From a checkpoint of a small audio frame classifier.
Data: trained on babble in 24 made-up languages, each with its own sounds, syllables and stress or tones, from a formant synthesiser, 39062 training examples, 70.8 epochs.
Rows from block 6 of a small audio frame classifier, named by matrix and row number. Each number is 50 + 15 x the weight over its row's rms, rounded and kept within 0 to 99. All counts start at 0.
After each channel's rows are labels from the 100 clips, of 14848, where the channel reaches its highest value: "lies over" is the class under the peak. Only what is clearly more common there than usual is listed. The data: babble in 24 made-up languages, each with its own sounds, syllables and stress or tones, from a formant synthesiser. In brackets: how many of the 100, against the usual share in percent.
# conv: width-5 conv (model.blocks.6.conv.weight, 384x384x5, each kernel summed), inputs 0-191

conv.165:56 55 73 70 52 40 41 52 60 35 59 46 36 48 52 51 03 78 49 72 69 25 33 42 46 62 19 61 64 73 56 47 48 42 54 50 50 38 41 57 62 34 55 66 39 84 63 56 52 43 54 68 55 27 46 36 49 43 48 55 62 68 47 31 48 68 76 14 46 57 54 38 44 37 49 47 31 47 47 63 64 27 64 52 56 65 46 57 36 37 53 71 34 59 38 41 73 34 58 26 26 50 52 44 64 51 79 20 45 53 45 27 19 40 28 43 57 47 85 47 54 41 55 56 57 40 42 36 65 27 52 41 53 50 17 26 76 40 87 59 61 58 63 76 51 67 53 60 13 59 36 66 47 40 45 52 39 08 15 38 36 21 51 38 69 20 70 60 27 79 68 70 44 47 39 50 55 35 50 64 64 49 49 45 40 75 65 62 21 48 38 39
lies over: /ɑ/ (69 vs 1.6)

conv.190:50 55 48 40 47 31 57 62 27 31 63 59 44 61 18 56 71 83 25 42 37 62 43 61 63 49 55 24 28 65 36 62 37 52 31 29 63 37 58 64 54 47 72 66 33 42 70 70 41 35 67 51 55 55 60 09 51 93 21 51 67 41 49 52 78 37 60 62 56 29 29 41 61 55 56 69 45 35 37 49 21 34 45 41 55 32 32 41 57 43 46 39 49 63 42 59 67 53 68 41 50 69 56 45 38 35 41 20 55 48 44 40 61 46 55 62 71 36 40 64 45 59 19 40 43 33 66 60 58 33 76 59 39 68 43 48 77 39 73 52 44 48 49 62 56 40 64 47 44 54 54 30 51 36 55 42 41 78 56 69 40 25 29 71 38 47 44 48 18 52 52 74 55 55 43 15 71 49 53 52 52 38 45 48 66 65 80 51 44 58 56 49
lies over: /ɣ/ (34 vs 0.5)

conv.207:36 47 48 33 22 64 63 36 71 23 30 30 54 27 33 54 45 86 40 29 68 37 38 44 45 41 11 61 64 80 57 44 61 62 32 19 53 36 59 56 52 50 45 44 47 25 30 56 51 38 56 51 40 48 50 30 32 82 52 46 61 51 57 23 02 24 37 49 36 50 30 43 32 52 66 76 49 64 37 25 37 52 62 45 58 63 38 52 64 26 32 70 48 73 55 50 29 60 52 52 53 50 39 42 42 54 48 58 64 45 60 57 27 69 76 43 71 28 30 63 59 16 35 43 21 46 45 48 47 35 68 49 53 43 63 40 39 42 44 42 50 50 62 57 34 60 42 66 27 20 24 62 62 84 57 54 32 44 28 62 46 33 47 36 35 68 64 57 38 48 50 47 41 48 58 44 52 61 50 36 40 47 63 52 37 51 43 53 54 60 37 49
lies over: /p/ (71 vs 1.3)

conv.27:38 52 44 44 44 36 62 44 58 14 40 48 74 59 77 53 55 35 55 44 63 57 47 36 54 55 60 43 47 39 57 65 66 31 29 59 65 34 60 46 60 59 47 58 41 45 57 62 65 61 56 76 46 60 50 56 76 66 64 40 32 42 46 39 43 46 19 66 41 50 55 46 06 50 31 70 75 32 59 32 31 34 44 00 33 59 70 56 33 49 49 51 62 27 69 34 44 75 22 40 34 33 64 26 48 40 43 38 45 42 27 24 55 43 59 24 38 43 44 56 34 54 57 70 53 59 45 67 36 35 37 53 37 52 52 28 64 19 58 39 50 61 22 49 30 28 50 54 64 53 47 45 50 43 36 49 64 55 34 67 41 46 74 44 50 26 44 46 49 51 26 33 41 35 44 48 34 55 47 66 50 34 58 36 44 72 47 51 23 15 44 58
lies over: /r/ (75 vs 0.6)

conv.339:57 38 51 30 61 51 28 58 40 62 46 30 56 22 68 58 40 73 53 52 63 00 73 33 38 41 60 26 21 38 61 57 78 22 16 58 61 59 51 46 48 36 33 62 44 66 44 53 58 32 59 45 56 72 41 57 62 72 66 65 48 29 45 51 47 51 52 51 36 58 36 47 50 34 69 89 33 21 45 27 56 51 47 02 43 41 73 71 51 59 61 40 56 39 58 23 41 67 37 50 75 46 50 60 62 53 74 33 41 52 47 49 36 54 74 29 25 39 57 22 42 36 43 74 53 74 46 72 63 41 36 60 43 45 66 50 47 57 51 47 44 53 40 51 53 63 59 71 71 56 61 29 65 32 00 52 47 73 53 53 24 61 40 29 38 68 36 48 47 42 50 24 30 59 41 56 45 50 68 64 56 75 50 29 68 19 69 41 53 31 58 46
lies over: /ɣ/ (46 vs 0.5); /r/ (33 vs 0.6)

conv.78:55 31 52 30 46 65 60 46 60 66 55 62 57 00 59 41 56 33 44 52 35 57 52 41 46 26 45 60 48 17 55 38 38 67 45 29 53 47 52 63 33 36 55 73 57 74 25 52 39 58 50 48 63 63 53 53 57 64 39 65 15 21 49 31 67 51 28 55 66 67 56 54 31 62 60 38 48 65 53 44 35 60 51 52 16 53 61 54 43 65 50 78 35 21 47 46 45 68 52 31 61 63 47 64 43 42 47 59 65 57 20 18 53 40 45 55 52 14 40 51 62 54 54 41 29 55 65 71 74 36 72 34 46 63 30 56 59 23 53 47 44 59 27 68 54 57 34 46 61 58 75 36 81 37 54 58 66 68 44 78 64 19 37 38 57 69 62 56 33 21 53 34 22 13 41 33 79 50 55 36 44 54 47 57 70 25 54 23 45 35 18 41
lies over: /ɝ/ (47 vs 0.4)

conv.173:65 00 39 39 45 44 60 32 32 46 29 37 43 37 26 56 80 54 57 55 35 42 43 42 58 46 29 48 73 61 36 47 53 50 58 45 72 00 67 62 76 47 74 44 53 60 53 34 63 48 73 18 49 65 31 73 46 75 53 49 52 31 90 34 41 30 56 44 65 61 38 48 60 57 46 84 53 57 59 53 61 46 35 75 32 42 50 40 44 34 46 71 54 56 50 25 29 32 42 57 31 37 75 56 35 53 22 48 30 26 53 57 43 31 61 59 42 28 47 55 50 69 57 76 24 57 60 61 48 48 54 74 49 30 23 72 44 44 39 54 46 59 54 73 35 47 42 43 45 45 57 58 56 58 51 48 54 45 25 44 38 62 70 46 52 70 47 54 31 42 36 26 73 28 27 63 38 34 62 47 38 56 43 53 57 55 48 42 56 27 55 63
lies over: /p/ (97 vs 1.3)

conv.278:41 71 28 61 38 55 42 33 50 56 52 28 28 19 69 13 42 78 20 52 38 27 61 44 55 40 63 37 33 64 46 64 38 56 63 42 20 50 50 62 63 57 68 66 41 67 57 46 30 37 49 35 38 46 35 36 60 25 38 61 38 70 23 29 71 54 31 42 62 45 00 42 38 33 63 53 50 48 60 45 68 50 44 43 43 54 51 37 47 51 21 16 52 35 54 46 46 83 55 63 29 43 71 39 39 40 68 55 45 54 51 29 41 70 58 47 58 62 38 15 19 20 38 30 69 59 58 59 41 58 43 49 47 42 56 47 62 41 48 55 51 71 48 52 70 41 51 34 27 69 55 59 55 48 26 46 46 41 54 65 67 57 36 39 21 31 60 48 65 49 48 58 31 64 37 45 12 40 69 50 36 62 51 75 62 53 54 51 23 59 41 51
lies over: /y/ (35 vs 1.4)

conv.55:25 78 40 40 41 42 50 54 31 51 06 41 44 47 45 73 44 59 53 71 49 50 59 65 67 32 40 72 49 54 46 31 49 29 66 58 48 55 50 40 71 45 35 28 27 39 53 30 83 55 67 60 34 50 59 64 16 42 65 61 32 66 54 71 65 67 58 61 49 63 16 74 54 50 68 70 33 40 63 58 55 52 47 54 17 51 31 25 37 54 49 73 41 52 61 32 24 66 64 37 57 21 70 34 53 62 47 45 54 57 50 45 38 53 15 14 70 44 15 52 58 47 37 37 35 35 48 32 51 61 53 45 50 41 54 42 65 37 57 52 47 47 47 38 50 34 51 11 59 60 48 32 38 68 44 29 61 62 76 44 57 61 31 61 45 24 31 38 60 57 59 45 57 51 48 41 65 40 41 53 44 23 61 66 57 48 39 80 50 71 42 41
lies over: /y/ (64 vs 1.4)

conv.356:24 41 48 28 44 44 62 39 47 45 35 40 24 24 49 65 38 55 53 45 23 11 60 51 27 33 45 42 40 49 48 58 40 46 17 51 55 25 31 54 57 33 47 53 25 64 32 51 49 64 60 48 38 55 46 58 54 35 73 55 45 76 59 57 47 51 57 55 45 47 40 31 38 74 85 48 44 47 55 53 41 18 69 49 64 53 60 42 17 65 38 58 38 49 54 45 33 51 27 60 11 42 45 50 49 30 28 47 33 37 36 55 50 55 63 61 51 45 01 36 41 46 54 60 21 41 42 35 16 37 38 35 59 19 48 51 49 55 84 53 54 47 71 46 54 61 39 31 42 42 64 45 45 65 28 50 36 29 32 22 56 24 49 41 11 58 58 69 67 56 72 53 60 16 54 46 49 47 60 31 49 68 40 50 38 70 66 44 55 51 33 43
lies over: /p/ (54 vs 1.3); /k/ (34 vs 1.5)

conv.355:31 51 53 82 49 42 56 72 39 62 43 21 50 69 44 10 46 61 59 32 42 44 52 37 50 62 60 36 45 52 29 57 49 50 65 67 57 54 59 82 75 40 34 52 13 47 54 51 42 62 49 47 37 55 44 53 44 41 18 58 52 25 31 51 58 50 49 51 47 53 70 44 58 80 59 56 57 11 54 42 46 38 58 39 62 31 71 38 57 46 67 46 50 51 69 28 45 52 55 39 51 28 32 44 57 58 58 64 25 54 25 26 52 16 48 60 70 51 38 12 34 19 38 52 39 49 50 51 55 56 53 51 43 23 47 39 29 10 34 53 41 71 40 63 47 51 42 54 24 57 49 69 32 42 43 47 66 46 60 46 28 34 41 58 51 33 51 56 35 52 67 17 34 45 41 46 49 49 58 63 18 31 42 51 35 32 47 20 52 67 26 40
lies over: /r/ (58 vs 0.6)

conv.90:46 23 79 27 39 79 38 58 49 33 00 42 47 53 58 39 64 23 41 56 31 60 59 29 50 08 28 56 46 54 00 44 42 28 42 45 52 51 33 50 57 65 39 43 41 43 40 40 57 30 52 44 42 40 54 46 74 45 28 54 36 60 80 28 41 45 57 47 73 31 58 64 46 39 61 35 46 60 43 59 51 40 39 51 45 32 56 38 64 30 45 66 64 51 32 39 55 00 28 37 37 56 15 77 45 66 49 56 54 76 49 59 44 54 62 39 61 33 36 44 39 69 43 44 58 65 40 43 51 59 36 26 53 61 26 51 58 58 38 60 47 57 46 45 33 45 46 13 28 57 35 30 52 63 62 70 35 25 26 67 51 58 36 65 70 44 67 55 40 33 44 30 49 71 30 39 70 63 70 32 29 68 64 50 46 63 53 49 63 45 49 50
lies over: /g/ (29 vs 0.5)

conv.310:30 62 43 42 45 67 26 26 52 56 41 40 45 41 34 59 38 41 53 57 43 65 78 57 37 53 38 54 60 29 23 11 34 47 60 37 57 56 47 70 61 52 52 58 27 52 73 29 56 73 62 26 66 46 37 34 40 37 38 54 40 23 77 85 73 50 58 45 32 77 78 50 48 54 39 69 72 27 67 62 38 42 35 59 48 90 48 46 49 56 34 61 52 61 50 51 58 36 28 58 22 23 41 44 45 43 44 57 65 45 40 47 53 41 67 34 28 51 58 58 69 40 32 36 57 39 50 77 41 52 44 46 16 59 28 67 65 29 36 54 23 57 46 43 54 47 69 13 79 34 52 49 34 49 40 75 39 73 41 58 73 48 46 47 54 34 55 46 59 40 61 46 71 48 50 30 61 38 33 26 30 64 50 32 66 29 60 55 46 36 51 53
lies over: /ɣ/ (34 vs 0.5)

conv.106:66 38 36 50 34 42 42 56 70 49 46 25 64 40 17 83 53 51 52 20 85 58 34 62 17 23 67 38 71 66 61 39 53 43 50 52 51 60 68 52 49 36 28 23 74 45 46 45 65 49 41 47 54 33 65 54 45 49 57 57 31 49 44 36 37 52 80 52 55 80 60 50 53 55 77 60 41 50 42 35 60 30 46 66 83 43 28 51 56 44 49 37 56 56 48 00 73 47 44 35 69 71 60 39 65 42 60 66 67 47 68 49 58 67 49 51 56 45 39 29 40 61 41 46 27 73 59 55 61 28 58 20 38 54 52 49 54 43 47 50 39 43 57 78 50 52 45 54 43 62 40 27 13 47 38 65 62 52 31 59 47 33 46 70 23 62 47 63 48 48 77 52 56 43 46 62 52 53 38 40 80 26 39 35 50 61 44 41 63 70 56 14
lies over: /ɔɪ/ (31 vs 1.8); /ɔ/ (27 vs 0.4)

conv.271:57 87 49 51 28 57 31 64 47 43 34 17 51 79 58 58 51 61 31 56 77 50 35 64 57 48 65 59 25 20 35 63 31 49 40 69 78 40 46 56 65 52 53 52 62 28 48 33 45 26 85 51 28 88 24 46 43 53 32 51 59 52 53 35 44 33 67 37 51 46 50 78 44 37 37 61 58 26 37 42 41 44 49 08 49 64 68 35 34 48 52 14 47 37 67 59 54 62 35 71 68 45 05 35 37 52 51 32 41 22 46 40 36 46 52 48 57 24 67 23 50 20 41 77 54 09 48 58 51 51 32 68 57 70 33 59 31 33 60 58 39 62 48 41 48 52 23 45 41 56 68 72 51 46 41 64 56 60 41 54 43 46 65 53 64 41 56 55 27 35 52 43 16 29 61 46 59 51 70 50 63 51 58 44 66 61 63 52 60 58 60 38
lies over: /ts/ (26 vs 1.1); /z/ (25 vs 0.7)

conv.307:75 65 60 26 65 48 51 52 71 49 45 38 36 54 47 60 79 68 50 87 28 73 48 36 46 57 59 20 65 35 65 48 61 61 37 62 75 61 53 64 44 19 49 43 36 51 40 37 50 36 59 57 35 29 52 37 37 69 26 63 33 19 54 58 47 71 31 35 34 26 06 52 26 62 33 76 47 47 33 45 63 51 37 65 55 58 31 66 40 62 37 52 45 50 31 34 39 76 41 65 31 45 55 42 63 69 67 50 51 68 45 42 44 56 71 61 55 50 72 61 53 27 28 53 59 32 22 40 42 46 54 80 48 53 50 48 48 68 54 49 36 34 52 62 45 47 46 28 68 25 25 58 39 80 35 44 49 11 40 43 75 73 45 62 72 48 57 38 51 68 57 08 34 64 60 64 63 33 46 60 71 66 53 47 22 41 42 55 65 56 60 70
lies over: /p/ (46 vs 1.3)

conv.240:46 44 58 51 54 41 27 63 58 36 42 29 28 55 42 56 48 41 43 14 45 44 16 47 33 43 35 29 83 43 60 27 52 59 70 07 35 61 60 35 55 76 44 46 28 60 64 81 49 40 62 61 51 41 26 45 47 10 45 34 54 45 87 73 34 60 33 39 12 31 69 35 61 73 41 36 55 44 50 57 47 33 58 25 54 25 43 81 43 63 61 28 09 42 63 50 36 03 52 58 52 61 18 52 33 55 24 55 79 26 49 55 45 57 65 42 54 25 31 33 46 45 45 60 36 47 42 43 34 33 61 55 45 42 46 31 43 63 70 53 75 62 67 37 40 72 28 58 23 49 34 72 74 60 56 62 65 46 52 62 42 44 64 40 23 57 64 39 72 67 66 66 62 35 33 58 62 55 78 58 57 20 52 59 31 37 38 32 49 45 49 47
lies over: /p/ (80 vs 1.3)

conv.341:48 52 55 46 49 50 55 53 34 63 88 45 59 47 45 54 38 53 54 72 39 71 39 69 65 49 68 54 38 22 68 41 35 38 34 46 13 35 68 60 49 66 26 76 21 36 47 53 32 54 32 55 37 70 48 47 46 71 65 33 45 44 69 64 62 29 32 37 57 48 39 25 84 58 42 57 47 44 50 62 57 39 36 54 65 37 56 39 25 50 65 21 58 64 47 45 70 66 62 43 41 35 58 34 77 16 47 37 53 59 17 44 42 23 47 71 49 41 38 66 53 50 47 36 67 65 43 37 68 53 69 48 70 46 33 47 54 30 21 55 44 49 25 67 42 62 28 37 77 42 54 41 40 10 62 39 52 73 42 51 26 32 42 16 34 50 22 35 41 53 41 47 60 42 25 33 58 36 39 18 60 42 51 66 50 51 62 39 60 53 44 32
lies over: /ɣ/ (63 vs 0.5)

conv.376:56 42 48 60 73 53 33 61 34 77 38 20 51 50 59 73 55 45 50 27 77 26 52 56 33 23 53 55 55 45 52 48 63 38 73 51 50 64 55 38 36 44 38 90 62 54 57 61 59 42 40 55 55 59 51 42 48 27 67 66 49 45 49 58 45 50 21 55 77 68 56 00 43 43 15 76 49 53 43 67 50 52 42 54 64 52 30 60 62 19 52 44 59 37 53 47 78 60 63 38 45 65 51 63 51 18 47 63 39 66 46 44 40 57 21 49 50 63 57 56 30 57 29 51 50 66 32 50 60 37 55 59 85 74 61 57 38 40 77 63 67 26 64 60 29 59 44 85 63 42 43 51 36 42 30 77 42 50 31 30 57 44 63 37 62 49 56 59 19 53 59 60 49 08 52 19 59 32 40 57 76 57 66 35 72 55 60 52 42 40 42 29
lies over: /ɑ/ (70 vs 1.6)

conv.308:53 71 76 46 36 52 22 34 38 29 38 72 30 52 49 58 37 42 45 34 46 29 54 55 26 57 72 61 61 76 56 54 54 42 43 70 42 35 47 60 51 43 51 39 53 55 33 54 41 35 51 39 62 49 57 31 47 34 55 41 29 53 18 69 40 33 37 57 60 55 58 35 54 39 48 59 36 35 55 54 73 29 57 62 53 44 36 56 37 30 69 55 62 47 39 38 36 37 30 70 50 35 48 50 42 38 48 70 44 52 68 36 70 47 62 29 43 75 20 41 46 42 19 35 36 21 58 48 36 61 14 30 33 68 33 60 35 58 45 51 57 25 39 61 47 52 76 50 42 38 44 69 31 35 67 38 55 53 42 62 68 49 48 42 50 63 59 29 64 28 58 32 35 43 24 84 59 21 76 32 54 33 24 36 58 72 55 49 43 58 57 41
lies over: /ɔɪ/ (88 vs 1.8)

conv.154:60 56 64 65 49 67 66 23 37 24 41 54 31 50 78 43 29 31 44 48 42 26 24 69 51 25 42 65 51 48 58 52 60 31 49 54 59 56 47 38 67 45 54 66 47 49 41 33 37 55 62 59 42 58 60 64 42 54 52 22 37 06 42 51 44 68 51 13 50 46 27 59 65 15 61 54 39 30 39 48 34 38 44 65 38 45 46 50 68 25 51 40 59 53 33 53 75 46 35 31 59 46 73 36 50 48 63 46 58 62 47 33 27 58 49 22 60 50 46 30 53 46 58 47 74 57 24 25 54 10 45 52 48 60 62 65 47 46 47 40 50 81 53 60 45 71 55 23 11 67 53 39 35 62 39 61 47 46 52 61 30 55 21 42 29 50 75 40 41 45 78 46 20 51 43 66 46 44 36 74 37 49 50 39 56 19 36 50 43 63 42 35
lies over: /ɑ/ (29 vs 1.6)

conv.46:57 52 54 31 58 59 50 28 54 25 32 49 59 59 34 37 43 58 22 71 71 67 48 68 66 50 26 48 42 55 39 32 67 78 36 50 37 55 25 48 29 31 43 40 53 32 53 35 74 31 60 27 48 34 62 32 31 42 43 57 69 23 56 32 39 33 29 40 67 28 74 47 20 58 58 56 58 42 48 27 47 43 58 44 53 58 47 48 44 55 63 24 42 59 24 46 86 74 56 66 27 77 43 46 51 44 27 35 65 27 37 43 51 55 64 46 56 33 38 34 37 20 46 39 65 12 59 53 42 52 34 47 43 66 35 41 55 81 70 53 02 47 55 63 41 20 52 37 48 19 62 11 34 50 52 46 33 35 22 39 56 31 58 33 53 44 46 50 47 51 75 33 65 31 51 51 52 45 45 40 57 53 46 60 36 35 50 24 44 40 54 46
lies over: /p/ (41 vs 1.3)

conv.216:31 26 45 33 30 57 50 38 20 37 28 46 55 33 47 67 54 51 39 44 38 50 57 58 28 64 67 45 07 38 56 39 67 58 31 77 40 47 53 62 37 54 32 42 75 52 52 54 55 30 56 56 31 60 56 55 66 60 55 45 40 33 38 52 52 44 68 59 64 48 42 43 43 81 83 43 44 37 61 15 38 45 73 37 39 51 36 49 32 54 48 69 50 36 65 51 39 60 57 56 58 63 40 36 40 51 89 66 57 29 78 17 57 56 69 74 56 55 68 47 58 51 58 21 64 52 58 43 47 55 62 39 48 39 62 35 53 49 41 51 64 54 34 44 73 46 46 42 50 73 79 62 65 04 66 57 44 45 35 62 54 71 61 31 39 62 48 36 81 43 51 28 51 35 35 14 70 54 53 22 48 77 74 47 69 46 38 56 45 60 52 17
lies over: /y/ (41 vs 1.4); /w/ (34 vs 0.6)

conv.382:45 35 62 50 36 29 56 54 66 57 50 62 46 44 43 55 49 55 40 58 35 38 63 73 50 82 55 55 83 47 63 49 41 44 48 56 37 57 58 65 60 68 33 61 61 51 45 50 58 40 38 53 51 48 19 30 33 69 45 40 97 18 69 46 39 32 52 51 08 32 51 33 40 53 60 50 54 39 55 35 69 41 41 49 62 28 66 55 31 54 54 50 55 46 66 39 59 60 19 53 42 15 50 36 45 80 37 56 86 65 56 44 37 37 55 73 56 33 58 45 63 34 55 29 91 64 64 44 58 47 52 65 48 30 53 36 59 39 19 29 26 42 64 76 48 60 42 29 70 61 59 44 51 36 34 66 54 38 25 61 44 47 61 39 36 55 62 57 51 23 57 65 59 40 35 63 58 27 51 47 32 54 77 53 46 59 22 40 70 48 72 35
lies over: /r/ (48 vs 0.6)

conv.103:60 65 42 54 37 48 18 65 50 35 54 47 79 26 39 55 23 84 71 53 63 68 75 37 52 55 64 30 36 16 24 56 58 33 56 49 36 43 21 54 62 70 44 48 43 21 49 42 40 58 56 36 56 58 78 41 52 31 49 32 72 48 70 55 64 71 60 50 59 61 69 36 63 54 72 34 45 41 65 49 69 25 34 63 53 58 55 65 75 26 45 37 45 48 62 35 51 23 40 57 65 54 56 78 33 55 45 61 17 44 49 74 30 61 63 39 61 42 61 52 66 42 14 61 64 38 47 71 63 33 50 60 54 46 46 64 66 46 45 35 25 26 57 51 32 30 64 73 30 39 33 43 55 42 44 40 51 24 36 83 01 61 36 43 55 59 64 31 54 38 21 59 60 64 31 41 94 41 69 18 58 54 33 57 27 24 68 22 48 58 31 47
lies over: /ts/ (75 vs 1.1)

conv.272:49 59 53 48 48 55 34 55 24 30 36 52 45 67 56 47 45 54 38 46 25 22 41 21 33 50 27 66 54 58 34 58 17 49 40 65 46 60 37 38 49 59 49 70 49 59 37 54 44 26 64 43 56 49 47 40 60 28 47 51 55 27 59 70 51 40 57 77 56 37 52 17 41 00 39 74 53 50 60 51 24 67 65 73 21 47 36 21 61 37 36 52 32 66 51 59 47 80 49 59 45 73 49 51 43 49 22 57 21 15 78 71 48 62 73 73 66 43 48 31 59 45 53 68 78 39 18 60 64 49 70 32 18 54 70 29 48 46 24 18 45 33 33 38 57 69 38 42 42 54 54 71 35 47 64 59 43 64 33 50 47 33 42 54 09 43 66 37 50 35 48 61 54 45 48 53 30 45 38 64 43 70 25 41 68 30 51 32 39 39 65 32
lies over: /y/ (31 vs 1.4)

conv.21:45 60 77 51 58 56 22 31 36 30 34 51 72 27 06 46 60 33 39 76 41 56 63 54 49 34 35 65 43 56 40 40 66 55 51 45 43 24 69 42 52 55 60 29 33 29 55 46 48 38 46 58 41 47 62 56 29 46 67 70 57 32 48 42 56 23 36 30 70 35 56 71 24 43 44 42 67 55 44 35 56 47 49 67 41 36 37 40 49 33 65 79 29 52 43 51 33 70 61 58 04 74 42 49 57 44 27 46 56 40 66 52 62 20 49 69 62 45 49 37 65 88 67 55 53 43 50 62 47 38 40 46 57 52 30 46 52 61 49 62 50 45 44 44 58 38 63 32 26 49 61 47 54 55 06 30 37 42 44 69 58 19 22 47 51 63 53 62 54 44 42 31 59 16 49 60 61 51 87 40 67 60 49 52 56 75 59 50 25 41 50 57
lies over: /g/ (83 vs 0.5)

conv.152:55 50 59 35 25 18 13 51 56 59 63 27 42 78 49 45 30 45 59 65 50 53 48 44 71 65 58 45 22 36 31 61 56 19 42 21 52 59 42 49 67 22 24 40 44 44 62 66 33 22 47 39 35 64 49 47 30 37 74 34 47 30 54 66 46 51 38 47 41 58 57 71 48 53 60 57 41 53 55 42 62 57 53 60 42 43 60 30 28 30 84 52 45 48 46 32 58 22 28 60 61 61 36 66 38 40 24 57 83 58 44 62 59 37 36 42 25 72 53 47 37 54 55 33 65 51 35 46 60 67 35 37 47 42 05 61 60 67 47 40 46 54 46 43 86 46 53 34 58 52 54 55 30 46 25 53 59 33 63 67 82 21 59 51 50 24 40 33 73 38 16 58 47 65 38 65 44 45 73 40 55 63 25 67 82 61 77 32 67 42 50 46
lies over: /ɣ/ (28 vs 0.5)

conv.221:27 27 46 48 55 14 58 54 40 43 49 56 61 53 33 52 66 12 46 37 55 41 63 27 47 51 57 51 78 56 68 39 51 38 41 45 55 51 54 43 20 24 51 72 49 69 51 52 59 49 69 43 61 34 52 25 33 56 42 62 21 92 63 62 64 47 18 73 58 63 46 24 65 48 36 52 54 59 13 52 37 53 44 47 33 52 54 34 57 14 46 50 61 64 71 53 72 60 71 21 58 48 34 23 28 27 29 49 77 54 45 60 78 19 36 40 52 67 53 42 63 60 63 39 50 44 36 40 29 60 55 40 36 57 53 51 68 96 11 81 49 13 70 27 54 63 38 40 74 47 29 41 72 46 19 47 49 36 82 77 48 53 49 51 56 35 61 42 28 66 79 66 31 46 73 72 35 42 63 48 54 39 66 28 25 46 38 86 60 38 50 57
lies over: /ɝ/ (29 vs 0.4)

conv.182:28 86 52 61 51 41 60 67 15 48 38 44 74 45 62 63 39 42 46 50 46 49 51 53 54 35 40 52 62 34 44 44 57 17 45 66 35 68 64 43 58 53 51 42 38 59 50 53 47 37 45 50 58 56 39 49 01 43 41 28 37 64 56 14 78 18 00 57 37 46 65 55 56 27 70 27 60 40 54 34 66 48 49 78 73 65 29 58 42 36 15 38 70 62 32 28 48 70 50 34 50 38 32 63 55 37 27 77 29 16 58 38 51 44 39 54 39 52 67 60 22 47 41 43 34 50 42 71 62 33 37 31 57 52 48 28 50 51 31 54 73 55 50 52 18 81 65 59 22 49 31 31 46 68 34 57 58 23 34 39 50 58 43 34 11 44 30 40 33 52 70 49 24 34 39 83 52 25 73 70 55 48 35 42 62 36 27 62 41 66 59 43
lies over: /ɑ/ (33 vs 1.6)

conv.312:53 57 62 49 16 59 57 25 52 61 24 37 32 45 14 50 38 50 23 58 62 43 41 67 47 65 36 47 28 45 53 47 50 56 29 51 04 38 42 62 01 36 32 49 55 43 45 62 55 44 54 47 50 47 53 36 51 51 79 35 50 60 62 71 21 55 45 26 34 55 40 50 45 42 79 63 57 48 59 16 76 33 19 73 46 63 59 59 30 61 35 38 49 49 49 63 23 31 67 41 21 41 31 30 56 60 62 56 34 49 53 40 32 46 47 59 58 68 60 64 78 57 70 62 70 34 25 66 62 68 57 65 50 50 48 25 60 36 50 68 62 44 38 65 85 46 37 22 54 44 47 62 57 33 60 32 49 78 60 53 49 62 51 45 27 48 50 40 64 47 50 30 78 36 59 56 20 51 48 48 57 54 60 53 53 45 52 29 37 54 29 65
lies over: /y/ (74 vs 1.4)

conv.129:61 67 35 63 58 49 37 35 38 26 47 54 31 58 70 46 53 48 46 58 39 24 67 56 18 57 45 67 53 52 44 58 61 36 49 37 70 47 57 37 48 43 43 39 62 52 63 61 49 68 77 24 49 75 58 48 70 29 34 27 53 25 42 52 54 63 44 43 32 39 54 46 73 56 56 42 50 50 60 51 58 26 59 46 46 61 26 41 43 71 53 21 36 75 09 52 53 42 60 48 46 51 49 29 50 68 25 56 19 33 46 41 44 50 34 08 39 54 38 51 60 42 40 77 53 40 50 58 46 64 23 70 42 70 60 88 37 63 83 25 48 60 48 30 35 28 57 45 33 30 38 73 29 58 51 25 50 50 44 78 46 22 28 46 45 44 55 50 59 60 69 13 63 46 49 29 55 52 32 33 53 59 18 47 49 54 57 73 46 45 78 41
lies over: /ɔɪ/ (58 vs 1.8)

conv.335:55 35 54 47 41 52 47 75 55 36 64 59 68 60 46 55 25 22 54 68 78 43 50 33 34 61 60 68 52 41 71 44 27 67 09 50 37 64 51 44 61 49 40 76 51 38 55 57 54 39 61 47 66 59 49 40 51 52 34 38 69 44 53 55 32 72 63 38 40 59 20 38 58 37 63 31 52 29 67 71 10 27 61 40 50 44 52 33 27 56 56 30 35 20 37 54 48 33 28 41 77 80 73 44 64 35 83 40 35 31 63 28 48 34 48 42 39 65 69 48 57 45 53 61 74 59 53 62 43 54 27 76 45 61 39 39 61 37 73 60 43 61 49 51 48 52 79 69 32 49 65 48 63 60 58 20 69 59 64 43 63 60 45 55 57 43 32 19 46 36 39 61 46 52 34 53 34 45 62 86 33 31 42 64 71 55 60 60 47 54 50 32
lies over: /g/ (26 vs 0.5)